{"arch": "quartznet", "hop_length": 160, "widths": [96, 144, 208], "residual_init": "zero_last", "eps": 1e-08, "max_precond_dim": 1024}
Rows from block 9, named by matrix and row number. Rows with one number belong to one channel. Each number is 200 + 40 x the weight over its row's rms, rounded and kept within 0 to 999. All counts start at 0. After the name is the row's rms in percent of the matrix's.
# convs1: first pointwise conv (model.blocks.9.convs.1.weight, 144x144x1), inputs 0-71
# convs3: second pointwise conv (model.blocks.9.convs.3.weight, 144x144x1, transposed), outputs 0-71
convs1.62,090,279,204,143,276,274,215,244,177,75,191,183,117,210,212,181,245,176,236,153,161,274,212,266,154,230,160,227,156,229,156,166,214,173,175,190,266,208,184,159,144,216,134,197,170,246,195,243,157,139,153,207,171,198,265,200,172,250,209,187,199,230,148,182,255,186,205,282,177,184,143,267,162
convs3.62,097,156,180,190,204,160,220,229,258,208,156,238,262,156,230,98,250,153,226,204,275,137,197,227,187,167,208,130,300,156,179,179,232,192,197,221,181,188,223,237,211,232,147,221,192,220,205,271,220,224,237,154,215,292,116,183,206,214,204,267,193,296,203,192,184,216,262,159,154,163,168,255,165
convs1.63,098,219,71,155,265,174,123,181,218,249,113,272,206,275,216,188,210,213,159,135,175,250,208,202,205,238,193,237,242,239,221,275,245,204,220,234,207,231,221,212,175,220,262,157,223,186,201,181,232,150,186,240,165,252,209,208,237,203,168,257,229,146,255,212,255,134,260,185,223,197,311,151,201
convs3.63,099,135,268,181,159,173,268,189,224,307,199,180,118,219,182,250,234,212,181,232,167,211,205,193,194,254,239,120,211,267,163,157,243,133,160,291,233,205,248,215,175,177,89,223,194,204,210,195,245,160,248,196,199,232,169,174,240,198,212,249,178,230,169,247,201,194,110,214,269,214,223,242,180
convs1.64,112,169,248,239,189,205,209,237,208,208,180,149,218,151,108,146,163,214,217,185,214,186,213,218,166,174,282,238,215,178,158,100,159,241,180,232,203,178,183,219,269,171,192,142,228,261,230,261,193,233,179,228,234,183,208,190,254,184,213,198,225,244,208,200,209,164,199,174,172,198,151,230,222
convs3.64,102,80,150,178,193,268,148,208,161,244,228,242,188,253,202,138,296,186,241,234,130,271,219,157,132,222,155,236,223,207,184,222,232,224,243,215,196,140,180,169,146,184,155,164,196,205,170,175,232,167,184,129,238,256,194,269,206,264,193,187,166,147,199,180,282,129,204,262,191,159,145,181,216
convs1.65,098,211,157,186,172,228,142,205,164,227,204,173,214,229,234,239,216,257,179,196,213,184,172,247,153,213,293,141,171,101,242,214,212,214,162,209,185,108,276,207,172,205,208,207,166,157,138,202,156,235,236,187,227,245,123,234,223,171,148,161,227,232,278,264,241,186,190,184,167,202,195,137,175
convs3.65,101,91,209,221,175,206,178,263,170,215,134,187,135,157,222,245,160,179,115,284,240,181,171,186,202,164,247,286,137,177,238,234,180,226,276,226,210,233,244,180,205,266,212,244,150,190,199,169,203,207,277,215,204,198,185,190,226,166,226,255,222,220,210,176,209,225,235,202,232,208,213,227,167
convs1.66,091,183,288,255,124,226,173,164,177,192,224,169,243,214,171,211,155,136,146,175,161,201,131,180,199,213,168,180,143,245,146,158,214,240,186,221,164,183,171,171,240,188,193,187,182,149,209,208,218,206,192,290,137,220,258,190,184,263,223,195,225,207,187,216,190,242,149,160,187,153,169,210,227
convs3.66,098,139,167,176,202,260,208,147,244,158,235,178,181,196,213,162,282,149,86,198,197,204,194,230,180,159,211,136,127,188,127,188,168,149,120,259,156,145,258,265,191,192,237,149,197,180,247,214,272,225,99,189,207,242,275,228,123,150,249,291,275,169,223,167,142,235,244,153,236,240,198,271,217
convs1.67,118,167,177,215,213,239,224,242,170,159,223,209,300,224,214,186,144,248,183,152,161,167,163,158,170,204,225,218,216,180,257,136,217,202,129,188,145,129,265,312,196,240,221,244,287,176,134,205,207,266,195,184,164,210,190,199,229,155,229,162,232,241,227,173,189,278,223,187,203,180,178,180,225
convs3.67,107,197,143,195,165,122,150,173,133,173,221,169,113,261,191,166,186,310,145,142,149,207,148,160,247,214,245,263,171,174,181,206,197,200,226,150,189,195,193,195,175,179,206,216,100,174,207,177,180,191,239,247,254,112,224,164,197,168,178,205,209,161,138,101,209,170,182,213,254,196,173,182,228
convs1.68,090,134,184,205,256,153,135,182,66,202,181,192,195,253,230,168,152,169,146,209,168,265,232,190,213,211,208,153,163,150,206,271,165,216,227,176,185,159,211,176,303,169,198,118,234,263,180,222,179,201,197,234,192,203,214,240,210,155,243,190,177,211,282,245,293,240,263,172,241,285,198,212,178
convs3.68,091,192,234,301,184,248,209,185,188,195,175,178,218,265,221,73,168,259,179,250,180,277,258,140,145,271,208,143,232,142,198,225,215,183,246,227,216,152,136,192,214,108,226,167,256,150,207,188,198,227,176,200,288,198,209,234,214,183,173,274,225,283,222,228,186,258,248,138,249,245,167,221,252
convs1.69,106,150,179,189,198,187,275,191,209,103,221,233,165,243,209,245,156,236,185,160,245,225,178,169,197,231,182,280,227,193,122,215,175,174,181,192,241,240,223,240,166,236,133,170,191,229,142,252,171,172,191,243,203,198,166,217,247,154,229,198,169,369,170,319,261,182,233,227,247,225,192,242,232
convs3.69,105,215,143,238,150,209,232,262,190,217,218,170,265,242,194,137,172,168,187,154,208,168,156,180,131,231,109,130,234,173,89,125,221,164,151,212,160,188,173,189,133,181,151,190,202,170,206,139,248,173,204,227,172,226,204,138,254,167,221,181,260,230,213,159,223,236,238,205,200,144,206,276,209
convs1.70,102,174,169,213,101,204,196,195,128,157,203,248,162,195,239,182,173,132,194,169,208,154,279,198,236,142,234,182,199,224,130,289,210,243,271,257,147,153,160,194,206,220,233,228,207,199,240,206,254,160,193,278,299,241,159,267,183,190,223,177,172,156,148,253,203,149,189,165,118,162,159,221,198
convs3.70,103,226,125,132,199,112,224,233,110,136,237,241,204,248,113,138,180,120,172,203,122,179,218,230,194,149,227,202,181,176,189,210,190,213,180,223,134,186,278,113,219,171,159,188,253,261,214,164,209,176,193,245,205,197,191,210,216,217,151,243,151,177,186,200,208,232,251,197,175,152,207,166,225
convs1.71,102,197,140,222,172,168,212,182,210,188,185,249,155,234,227,198,182,154,184,238,208,249,202,192,209,139,212,192,191,182,179,212,176,149,142,168,144,136,239,167,146,173,204,197,199,130,172,163,199,165,150,231,233,202,207,130,286,134,217,198,166,173,197,203,121,168,168,169,192,284,159,169,189
convs3.71,105,190,203,140,224,190,189,297,257,200,133,217,234,246,100,191,151,201,208,232,190,199,117,153,124,189,284,174,165,244,164,185,216,234,252,252,166,154,123,157,164,193,149,250,200,183,190,206,178,251,173,207,147,221,220,149,206,142,145,187,236,159,209,208,237,229,222,215,230,221,250,215,222
convs1.72,096,173,213,151,274,208,145,214,154,143,187,204,231,226,247,144,222,252,176,192,183,248,164,180,175,184,139,191,223,202,168,165,212,194,278,181,185,135,200,217,297,240,238,147,178,199,171,183,184,206,269,191,218,247,201,163,169,206,181,273,195,220,236,258,170,159,194,164,231,264,267,264,260
convs3.72,095,176,184,210,170,170,229,204,216,169,233,213,219,161,251,159,194,235,236,275,120,176,229,216,220,159,196,171,105,257,295,109,292,205,187,255,129,267,172,282,153,173,222,190,186,224,211,252,142,172,220,161,235,186,147,173,220,208,207,196,193,113,183,277,231,220,163,151,196,208,205,170,165
convs1.73,093,201,158,293,166,177,170,141,179,167,203,154,211,221,244,76,170,159,155,219,192,251,224,228,147,179,204,125,203,173,195,180,201,156,185,173,254,184,172,175,210,182,199,178,162,193,205,189,167,205,219,189,175,232,192,213,249,89,223,222,249,189,212,236,213,263,268,218,241,202,181,228,184
convs3.73,103,225,229,209,209,247,210,179,173,194,185,165,244,206,197,178,236,178,236,172,181,202,295,91,205,198,183,189,170,145,209,97,190,288,263,225,198,249,202,171,202,208,175,161,183,190,215,166,200,210,223,143,128,181,227,138,304,277,131,226,153,115,230,183,149,186,208,213,156,156,259,159,192
convs1.74,095,155,218,212,220,163,190,200,208,238,215,223,266,273,205,165,194,176,213,166,162,262,165,210,187,221,189,224,213,195,123,156,254,206,151,202,291,182,181,181,176,158,158,178,206,116,219,290,153,114,172,187,241,130,142,166,217,287,222,189,193,190,197,238,164,231,200,174,214,210,147,249,235
convs3.74,103,220,185,200,241,193,197,167,202,189,264,197,153,209,250,148,157,151,219,201,180,180,206,142,179,275,185,171,208,251,113,156,144,156,238,209,165,208,132,217,181,239,209,257,185,195,207,187,167,255,246,158,225,128,164,229,188,206,218,214,289,235,182,264,203,162,182,132,210,151,188,206,180
convs1.75,098,223,183,227,205,211,181,191,171,267,150,191,219,193,243,175,180,231,206,198,157,234,203,167,216,237,249,243,285,186,186,211,201,176,111,202,210,161,158,187,182,258,210,186,172,260,198,261,224,264,186,205,259,122,222,113,244,146,237,215,165,210,166,285,212,246,104,177,141,210,277,191,178
convs3.75,092,210,193,172,270,211,169,214,125,171,186,199,164,162,269,180,171,186,111,261,231,184,120,258,176,223,168,164,174,279,221,195,212,182,180,174,161,206,199,252,174,321,236,186,175,156,226,155,241,158,128,151,247,182,202,180,166,179,193,238,224,196,183,203,168,219,172,237,181,160,237,170,234
convs1.76,107,184,221,229,154,214,185,209,185,206,161,171,194,141,218,173,134,207,220,256,162,182,236,241,199,267,175,202,196,178,142,273,221,185,232,155,229,131,194,195,158,254,239,210,184,139,206,286,176,233,146,144,192,177,232,295,155,174,154,206,204,169,223,254,155,178,194,243,262,210,212,211,177
convs3.76,107,194,229,213,210,160,192,214,180,218,190,163,186,156,238,199,204,191,194,141,170,271,167,166,181,195,209,249,202,170,139,175,211,213,250,180,179,237,122,244,207,211,188,223,240,271,228,169,114,233,211,206,179,254,321,189,199,165,282,124,186,231,220,255,196,173,139,146,172,226,304,227,166
convs1.77,100,102,223,310,187,221,136,195,184,201,247,188,215,232,170,176,173,165,256,243,191,218,220,203,151,235,317,318,205,187,181,216,224,198,263,191,231,245,218,189,243,173,191,188,194,231,170,230,254,187,221,266,192,210,251,188,100,211,253,156,172,237,176,227,239,216,138,134,218,172,160,232,221
convs3.77,115,199,184,223,190,180,276,266,217,234,205,175,322,237,158,173,180,239,141,175,243,179,228,184,218,209,187,247,195,190,229,148,232,239,226,197,174,125,171,195,244,178,246,174,217,262,171,236,257,258,164,257,197,171,150,149,178,271,211,171,238,262,140,85,173,258,249,127,114,192,170,163,187
convs1.78,099,200,233,265,193,221,221,153,188,193,246,191,214,205,182,168,251,212,149,245,198,205,247,163,224,165,149,228,180,168,197,262,194,345,174,267,191,133,184,150,180,165,164,196,148,215,152,158,177,231,187,176,234,144,183,154,147,301,218,240,215,232,181,215,185,207,186,217,160,201,224,145,189
convs3.78,107,197,193,205,202,258,172,184,200,189,250,239,193,215,254,177,188,212,242,218,247,183,168,196,226,219,207,197,126,246,218,217,188,216,179,112,187,100,215,215,166,224,159,179,198,256,175,256,194,132,239,245,168,178,226,254,197,258,212,197,207,274,157,157,191,242,216,176,235,69,249,159,185
convs1.79,105,304,216,216,231,129,251,167,194,232,155,242,232,231,247,188,291,204,170,170,204,149,242,192,197,212,154,200,224,206,172,147,115,176,127,200,150,146,179,216,201,209,259,212,159,315,223,189,117,213,217,200,141,213,125,211,183,243,211,223,200,133,228,241,223,260,215,239,229,279,186,165,314
convs3.79,110,193,232,211,155,261,169,200,221,204,232,246,146,205,178,154,235,182,299,226,166,250,202,183,186,185,221,156,193,159,147,233,206,224,198,143,181,160,212,255,196,199,147,186,174,217,167,178,153,173,187,212,147,195,115,201,226,163,230,166,179,199,209,156,197,194,278,101,164,178,229,232,142
convs1.80,091,181,192,187,169,154,220,239,247,238,136,135,169,172,241,236,205,164,190,173,227,236,152,198,196,192,263,104,211,227,242,183,229,186,199,208,188,194,187,211,207,253,201,237,184,212,225,157,187,271,165,105,189,217,158,213,192,179,149,181,190,206,151,130,97,231,149,157,116,170,179,189,292
convs3.80,104,150,185,175,205,236,251,209,192,183,176,185,217,191,214,170,188,186,253,184,216,189,170,229,185,192,180,207,180,204,209,213,269,187,189,139,187,176,116,195,216,239,188,230,253,164,173,206,137,231,161,229,206,102,207,189,174,216,245,277,179,237,84,196,219,216,189,187,136,240,224,214,235
convs1.81,113,207,190,173,176,230,148,212,118,218,155,187,121,167,246,181,89,184,227,206,170,173,166,207,171,270,219,188,252,212,187,226,161,183,156,193,163,273,219,150,272,191,209,228,184,234,122,154,201,248,265,222,248,191,254,249,142,253,196,185,167,199,183,136,231,190,180,224,238,203,375,252,235
convs3.81,094,167,241,210,114,163,112,205,267,244,226,113,260,236,224,228,204,189,185,140,224,270,190,154,111,209,195,211,223,255,147,188,266,170,124,179,206,152,247,161,197,221,186,215,222,233,209,205,223,243,240,276,219,209,206,130,219,252,231,154,179,188,274,171,191,186,216,206,192,159,105,215,187
convs1.82,106,253,162,178,194,204,243,213,198,205,143,141,204,170,192,168,181,187,180,211,250,160,126,139,230,198,261,300,190,246,151,188,156,206,202,239,168,165,236,234,223,186,256,149,247,242,152,187,225,259,219,228,135,146,226,273,264,270,211,118,132,165,150,175,186,215,210,189,176,183,204,230,218
convs3.82,085,254,170,206,196,177,167,132,196,140,262,171,191,188,176,229,167,99,230,145,224,163,115,214,180,206,208,239,115,207,218,153,186,223,177,171,177,176,214,127,234,297,200,228,151,177,175,183,159,209,115,251,225,163,248,225,184,158,199,246,175,237,171,130,195,192,217,269,173,158,184,233,135
convs1.83,098,224,277,247,168,224,164,195,123,156,192,184,192,211,193,197,204,156,287,177,249,190,188,166,200,231,190,194,193,233,139,203,206,132,226,226,268,237,178,183,205,193,197,205,224,256,220,214,226,178,275,214,276,166,166,222,113,214,147,272,161,162,233,122,187,250,141,219,137,214,176,241,171
convs3.83,104,214,233,305,109,195,204,225,234,247,92,220,196,200,266,199,220,218,180,232,229,158,167,225,149,168,201,272,208,240,181,239,180,202,167,214,134,201,243,195,221,182,228,190,295,137,228,177,180,218,128,203,235,178,239,153,205,230,189,186,218,200,190,172,230,212,199,162,148,147,254,228,212
convs1.84,097,278,161,157,253,149,165,224,202,229,148,195,207,206,212,183,234,189,233,181,145,130,211,137,203,173,191,166,198,269,201,182,212,183,133,186,148,217,241,141,219,265,273,202,246,227,163,103,218,190,177,193,168,190,223,145,195,232,197,127,158,233,249,208,236,160,280,191,183,175,191,263,202
convs3.84,090,168,261,185,223,180,206,152,222,165,213,305,218,175,269,135,260,154,278,180,237,256,192,207,221,225,158,217,243,191,179,218,214,202,193,195,236,204,181,189,150,186,237,192,160,219,211,279,211,226,204,201,180,198,174,169,231,233,211,234,235,139,152,154,148,155,251,140,232,240,194,212,104
convs1.85,109,220,201,219,195,185,196,160,301,207,247,226,156,217,206,229,218,191,190,212,176,235,155,198,187,146,179,159,187,191,290,191,304,207,188,150,283,221,210,206,169,182,139,195,179,177,160,234,189,259,142,240,209,171,216,262,200,222,189,183,183,129,226,236,206,202,144,231,159,212,162,229,142
convs3.85,098,194,166,236,221,151,277,262,222,232,200,128,176,180,181,245,193,188,136,212,212,224,219,157,192,189,172,195,206,158,247,156,147,127,217,253,245,212,243,257,164,205,220,216,176,167,215,232,170,198,298,233,203,201,240,254,280,205,206,148,194,145,217,149,150,277,198,158,228,198,165,230,202
convs1.86,100,256,164,309,185,281,177,180,174,175,234,143,247,236,153,249,165,162,171,149,165,221,233,165,265,119,206,261,217,273,148,204,204,223,224,173,221,255,217,187,183,197,197,239,277,196,189,197,193,249,215,256,139,204,227,181,202,273,222,193,224,269,189,191,241,200,154,190,257,208,182,158,138
convs3.86,096,217,186,202,172,134,138,222,196,221,162,200,229,227,228,170,197,288,243,175,196,257,228,141,265,225,155,249,226,202,224,156,129,248,253,152,253,230,210,207,196,248,248,200,181,244,204,148,205,236,184,226,277,189,198,162,203,217,192,249,195,135,161,181,230,237,209,163,232,210,171,179,156
convs1.87,106,170,231,189,168,292,190,245,133,150,206,269,207,237,248,238,178,176,149,225,190,168,208,209,235,168,157,176,143,209,280,172,204,129,217,220,200,203,277,197,222,227,247,189,188,192,155,167,183,236,175,212,261,162,228,172,186,169,140,206,273,189,104,192,210,202,158,121,243,180,187,199,175
convs3.87,112,178,178,232,100,208,251,229,198,172,257,168,219,171,159,267,201,147,185,212,170,156,120,238,220,206,140,260,173,209,185,209,240,191,282,197,227,242,246,220,221,125,214,223,221,246,154,166,189,257,179,222,163,207,113,158,227,202,261,295,152,228,223,199,213,160,222,255,242,239,195,199,240
convs1.88,098,159,200,201,237,157,206,184,231,155,210,204,215,246,225,158,210,132,206,226,194,188,204,193,164,108,185,288,253,210,220,242,165,132,252,161,280,141,173,219,174,210,174,236,194,182,156,242,173,241,208,274,237,304,138,233,170,225,271,178,223,230,224,208,257,152,257,135,226,206,247,158,192
convs3.88,095,263,206,216,140,218,194,123,255,216,192,241,155,109,165,182,206,230,207,143,253,260,231,243,246,219,222,190,237,206,243,114,162,242,245,188,231,150,198,214,164,196,219,164,179,239,242,246,210,114,222,234,210,255,221,205,183,238,257,230,179,218,181,220,149,172,148,167,193,197,195,229,227
convs1.89,113,137,199,165,220,231,144,199,253,206,224,180,193,179,179,150,219,193,131,207,244,170,261,168,220,167,214,253,206,259,228,209,197,165,215,196,172,118,184,172,141,242,178,186,172,130,251,217,169,182,220,224,232,158,196,208,246,229,219,89,219,259,189,119,185,295,224,238,215,186,235,169,200
convs3.89,111,184,213,226,154,185,157,114,231,267,207,207,192,204,245,201,177,163,230,166,240,211,223,155,165,214,196,215,209,216,234,237,225,233,261,178,266,246,309,151,162,185,204,206,94,143,209,290,198,226,255,204,190,175,268,170,170,188,191,136,194,218,270,188,177,262,170,227,260,246,211,220,242
convs1.90,100,225,199,201,219,196,115,199,185,263,263,158,179,147,204,136,188,244,294,201,164,201,227,236,258,205,220,241,234,202,204,158,198,271,198,189,227,236,259,162,194,229,186,178,198,199,184,187,133,210,183,204,215,228,246,133,204,220,151,169,192,160,219,104,169,211,181,201,181,210,163,202,216
convs3.90,105,218,239,138,209,169,224,193,173,195,183,208,252,280,195,204,210,230,173,129,264,240,238,294,197,113,213,296,143,145,254,239,239,212,152,224,251,195,244,96,256,222,295,246,280,244,161,215,255,252,180,220,242,224,182,130,227,185,192,225,202,180,152,277,236,193,192,240,210,158,167,197,189
convs1.91,093,267,170,161,236,286,179,191,147,212,158,218,144,279,217,175,242,217,218,157,210,222,176,229,232,207,247,193,238,195,261,175,186,235,219,105,219,212,146,274,246,236,199,237,174,169,150,189,186,150,256,223,182,269,221,227,219,199,207,233,229,157,121,178,225,235,304,212,172,196,111,220,175
convs3.91,104,194,229,188,217,211,105,219,228,266,211,217,186,299,223,187,249,168,201,200,159,188,189,115,195,229,209,216,157,183,185,181,176,258,165,142,224,204,246,179,155,227,229,196,111,212,189,254,173,191,239,185,234,155,108,201,186,252,258,136,175,196,171,172,146,192,184,93,220,192,232,168,168
convs1.92,098,184,228,149,239,252,259,200,228,160,221,259,213,202,177,206,259,220,224,210,271,157,215,188,224,239,161,146,252,177,185,180,193,251,251,160,242,293,175,227,140,248,207,227,213,212,245,265,218,105,253,204,143,157,195,238,208,293,198,215,175,159,255,216,190,152,180,249,196,137,186,229,197
convs3.92,109,220,181,149,177,196,207,162,167,173,228,178,220,229,228,250,115,201,205,200,116,261,197,180,190,250,210,234,224,192,172,201,166,237,161,159,214,179,255,230,140,280,175,238,246,251,187,152,215,188,225,186,232,223,187,201,294,217,198,168,246,168,169,231,182,254,140,167,195,241,148,246,275
convs1.93,097,166,151,297,202,201,196,202,268,214,207,183,202,207,261,229,290,153,249,187,199,207,196,218,166,173,183,188,173,254,270,191,240,228,182,158,96,229,175,102,148,182,220,138,195,225,116,186,224,203,177,227,226,175,233,168,213,169,169,263,173,178,139,246,163,249,190,207,222,236,198,123,271
convs3.93,093,192,207,113,200,178,278,247,196,227,167,152,150,208,229,155,182,193,159,173,186,243,147,190,212,275,259,210,227,183,190,167,185,209,170,236,184,203,261,237,165,246,221,136,185,233,143,157,192,124,265,224,219,153,169,166,121,227,266,260,184,257,154,174,221,227,182,133,271,204,228,229,202
convs1.94,088,203,226,224,165,224,153,217,188,270,176,206,183,185,220,218,155,166,182,254,156,194,206,200,125,192,252,189,185,138,211,189,251,145,220,194,217,100,160,133,278,280,244,254,242,234,245,306,257,154,163,230,235,175,196,180,229,211,111,217,178,204,224,193,212,269,208,144,157,261,230,265,222
convs3.94,097,265,132,141,218,216,230,135,259,132,240,241,272,195,202,181,191,201,252,181,208,163,185,188,171,234,134,193,242,143,220,193,285,203,211,249,211,312,200,187,201,199,173,164,199,171,151,173,153,190,201,197,210,210,189,132,254,186,227,197,164,200,227,195,198,155,187,177,180,238,192,199,218
convs1.95,099,180,232,164,260,164,259,151,225,196,244,151,126,219,238,241,179,214,210,190,175,185,182,197,188,204,181,215,183,237,236,170,180,134,151,237,195,233,178,157,175,174,216,188,111,147,178,251,229,198,207,227,267,199,150,263,194,203,187,219,223,116,269,210,237,175,201,230,294,184,192,200,225
convs3.95,103,174,177,138,156,241,168,194,137,230,235,228,232,210,237,249,198,222,228,194,216,194,216,167,170,127,161,247,252,188,166,234,194,197,198,172,214,181,217,228,211,232,254,217,207,113,246,226,171,253,264,151,208,130,167,185,147,293,180,138,227,197,170,212,150,215,219,181,221,222,191,191,167
convs1.96,106,220,208,145,222,180,201,183,203,215,233,185,185,192,203,218,135,227,179,203,236,210,140,168,132,172,247,227,218,209,192,154,212,224,173,131,140,242,176,299,181,160,153,185,247,168,154,163,205,159,181,179,255,153,267,169,236,244,189,258,248,216,200,132,182,290,140,236,208,214,219,236,266
convs3.96,104,112,158,171,202,252,161,216,192,207,167,173,209,209,165,214,230,208,242,250,219,194,159,145,210,219,197,266,269,186,245,267,166,192,261,164,104,162,131,203,185,178,246,167,112,122,190,150,183,253,223,175,196,234,223,160,226,161,260,201,204,142,128,258,216,211,172,146,123,167,185,247,184
convs1.97,089,187,227,173,204,193,272,268,162,227,176,179,183,201,154,102,177,164,209,208,221,222,212,180,211,215,238,170,206,207,228,147,187,154,208,223,169,251,118,237,220,190,171,173,197,165,186,174,240,147,175,223,241,181,158,175,214,180,216,157,231,224,162,231,207,138,156,200,227,167,251,241,329
convs3.97,101,204,211,223,164,154,184,192,266,213,261,216,284,241,198,157,153,167,200,235,165,224,168,236,151,199,199,168,199,169,229,242,235,263,164,144,166,187,244,208,196,273,226,269,134,163,189,124,252,166,234,244,172,174,223,232,236,133,133,138,150,207,275,128,222,181,310,197,270,168,171,179,231
convs1.98,103,106,174,197,188,136,227,172,210,193,211,191,242,241,169,241,246,237,169,241,266,133,185,232,141,249,260,176,258,273,252,191,234,201,154,167,173,204,253,263,180,222,185,229,219,199,182,152,165,194,127,163,188,183,218,262,219,242,187,174,188,332,197,165,218,163,249,215,210,219,209,141,264
convs3.98,104,231,161,184,183,158,243,291,196,349,223,251,200,169,189,207,168,213,205,193,232,221,244,217,244,202,128,192,149,177,245,198,268,225,191,131,197,185,183,202,199,291,200,207,94,236,211,277,212,237,203,159,209,210,176,191,192,190,283,267,112,186,218,158,214,132,217,205,164,238,196,169,216
convs1.99,092,253,295,123,148,226,229,214,151,194,265,193,285,196,254,244,177,189,200,277,186,145,191,229,171,180,217,129,217,179,215,223,254,261,315,179,150,230,145,241,219,232,237,179,229,178,123,215,117,192,180,171,211,230,227,163,193,200,220,208,124,164,159,241,158,255,203,160,202,222,130,250,233
convs3.99,101,182,298,163,186,184,170,174,272,242,231,193,150,191,175,133,201,107,236,147,244,202,173,160,207,225,182,218,196,211,190,204,236,250,277,147,172,202,222,228,138,138,259,227,202,199,151,147,196,277,232,211,166,178,193,242,152,153,299,194,211,152,280,209,186,233,219,167,187,229,198,261,166
convs1.100,101,163,226,195,177,142,188,183,258,221,146,80,138,219,203,200,194,171,180,200,187,218,161,201,183,189,181,213,160,184,216,196,147,96,166,216,168,178,115,168,200,216,229,132,282,192,185,207,276,203,183,138,134,274,184,226,190,203,219,176,190,214,275,255,176,202,233,140,182,189,241,240,231
convs3.100,095,187,206,206,165,198,192,159,185,168,201,244,252,214,146,205,162,256,232,265,158,222,164,188,220,226,169,271,218,261,239,87,163,219,214,143,164,183,262,250,228,245,209,191,219,168,177,213,216,177,169,262,309,235,199,201,259,206,172,298,228,205,161,245,144,294,188,243,197,204,261,195,170
convs1.101,106,162,206,188,206,225,229,203,224,203,295,240,226,180,221,206,196,191,139,205,149,133,204,197,123,243,191,198,165,224,172,69,235,208,172,205,188,209,194,221,241,281,225,187,201,283,248,332,170,251,276,131,175,227,258,225,179,207,190,213,193,158,263,154,187,199,240,148,247,210,278,242,243
convs3.101,105,195,170,171,183,200,195,208,208,245,148,256,200,204,165,215,138,190,239,212,201,150,237,259,258,285,238,184,210,141,183,208,144,221,227,174,169,291,216,220,159,209,155,288,276,185,235,185,219,206,180,170,243,219,217,118,212,180,253,251,200,162,200,151,126,204,196,174,197,135,203,146,214
convs1.102,103,177,166,140,143,176,136,213,212,164,268,213,262,205,160,179,107,136,187,180,179,246,220,200,233,181,139,153,188,204,281,189,165,185,224,199,252,115,235,180,273,206,166,185,154,227,211,190,250,189,209,207,156,189,157,184,230,249,146,227,189,178,189,172,207,199,221,149,148,146,187,252,196
convs3.102,099,185,242,181,220,162,159,201,222,124,228,191,262,161,275,252,205,202,267,224,207,134,227,209,189,230,166,189,121,225,240,207,254,239,217,216,113,226,240,282,248,185,230,194,184,243,245,158,87,149,264,147,180,166,137,194,196,268,196,174,171,291,208,204,160,222,160,188,210,215,198,194,212
convs1.103,096,181,237,218,154,113,222,246,184,176,193,186,140,189,221,212,250,187,207,239,138,264,182,197,242,251,261,213,148,195,257,214,236,225,215,240,128,205,248,214,160,235,186,154,178,191,181,195,140,121,240,272,184,266,181,228,165,197,168,129,202,183,264,216,228,199,214,247,203,173,204,211,252
convs3.103,106,267,183,194,229,208,199,211,215,286,209,160,191,137,214,201,126,181,255,184,226,202,226,146,151,254,219,230,155,255,167,200,218,219,217,179,243,190,201,196,172,268,170,189,206,180,237,226,232,241,214,236,215,268,235,172,243,205,160,224,253,158,241,168,195,214,261,147,246,186,180,150,195
convs1.104,093,233,150,188,218,138,178,136,191,144,240,194,215,163,269,168,186,200,189,182,180,143,108,215,218,239,197,202,182,218,190,204,126,231,270,191,171,149,216,257,241,203,224,247,273,245,177,182,126,256,233,192,183,275,110,276,145,157,161,182,150,178,267,175,197,207,170,170,211,221,188,167,192
convs3.104,097,266,151,237,170,150,166,247,249,184,239,246,222,212,276,171,158,256,176,191,272,183,218,238,202,168,216,123,195,182,208,256,196,183,229,213,201,184,201,249,173,198,298,225,220,235,208,182,156,165,203,203,200,152,180,246,177,193,253,202,234,169,221,154,188,161,203,173,195,185,215,176,200
convs1.105,103,183,260,188,189,232,191,184,140,210,235,248,130,174,276,262,195,217,175,216,185,217,171,226,208,162,250,247,191,237,203,210,130,194,228,211,223,200,243,197,217,148,135,253,235,211,228,225,291,228,213,227,281,129,200,200,214,219,177,255,199,238,171,127,171,191,148,184,205,203,213,235,98
convs3.105,103,161,161,159,186,151,192,183,278,234,205,227,115,207,190,175,162,209,189,216,216,233,253,254,210,214,205,140,213,242,258,237,182,185,198,130,250,158,169,207,144,199,217,221,208,145,196,214,233,284,193,246,242,270,210,169,214,146,168,163,205,239,121,146,208,174,157,168,218,209,165,137,231
convs1.106,099,192,171,159,222,251,254,185,104,216,167,158,210,197,192,155,240,195,176,208,166,234,265,178,255,246,258,188,264,291,174,198,237,244,166,166,164,251,147,173,213,183,149,171,169,100,175,147,211,139,194,168,211,242,198,223,234,197,182,183,212,206,235,166,195,153,240,201,254,159,264,163,196
convs3.106,098,195,233,160,238,159,100,261,180,225,185,193,227,168,124,194,219,146,159,215,278,179,166,285,202,175,201,180,190,217,161,199,259,216,162,225,247,220,183,150,198,267,201,186,179,260,151,218,244,245,221,216,215,208,185,202,247,182,259,249,223,186,173,213,227,241,196,249,233,237,190,199,194
convs1.107,094,206,230,169,288,143,233,199,168,169,260,222,277,216,184,176,230,217,187,218,180,237,245,158,151,231,240,204,180,159,246,255,193,204,115,193,185,283,230,203,253,166,226,238,200,243,161,149,258,186,179,162,224,210,160,213,201,231,233,198,188,146,190,197,262,159,106,168,209,230,261,289,155
convs3.107,092,156,186,134,135,227,155,238,222,202,194,275,248,177,257,212,285,170,101,193,208,106,226,170,186,247,222,174,142,225,217,106,190,205,191,208,123,160,243,245,134,208,148,151,261,212,207,207,209,196,199,240,262,234,201,206,150,229,201,211,170,200,196,213,207,134,172,237,138,210,151,179,192
convs1.108,098,159,119,270,287,159,214,260,108,181,273,209,233,117,192,126,205,155,206,149,185,234,243,222,201,165,143,209,213,268,246,270,153,223,185,185,172,228,180,172,149,287,205,229,170,166,174,206,189,148,207,201,168,214,228,215,88,212,160,168,153,215,219,168,188,232,293,141,184,138,177,199,248
convs3.108,096,166,186,266,201,218,185,218,192,221,243,173,212,185,195,220,204,134,133,236,194,189,163,308,194,243,173,245,205,215,161,220,175,244,194,175,227,190,161,149,161,199,185,302,208,220,221,115,129,166,257,245,205,217,166,171,106,169,184,155,204,267,223,201,170,261,238,192,167,276,152,219,174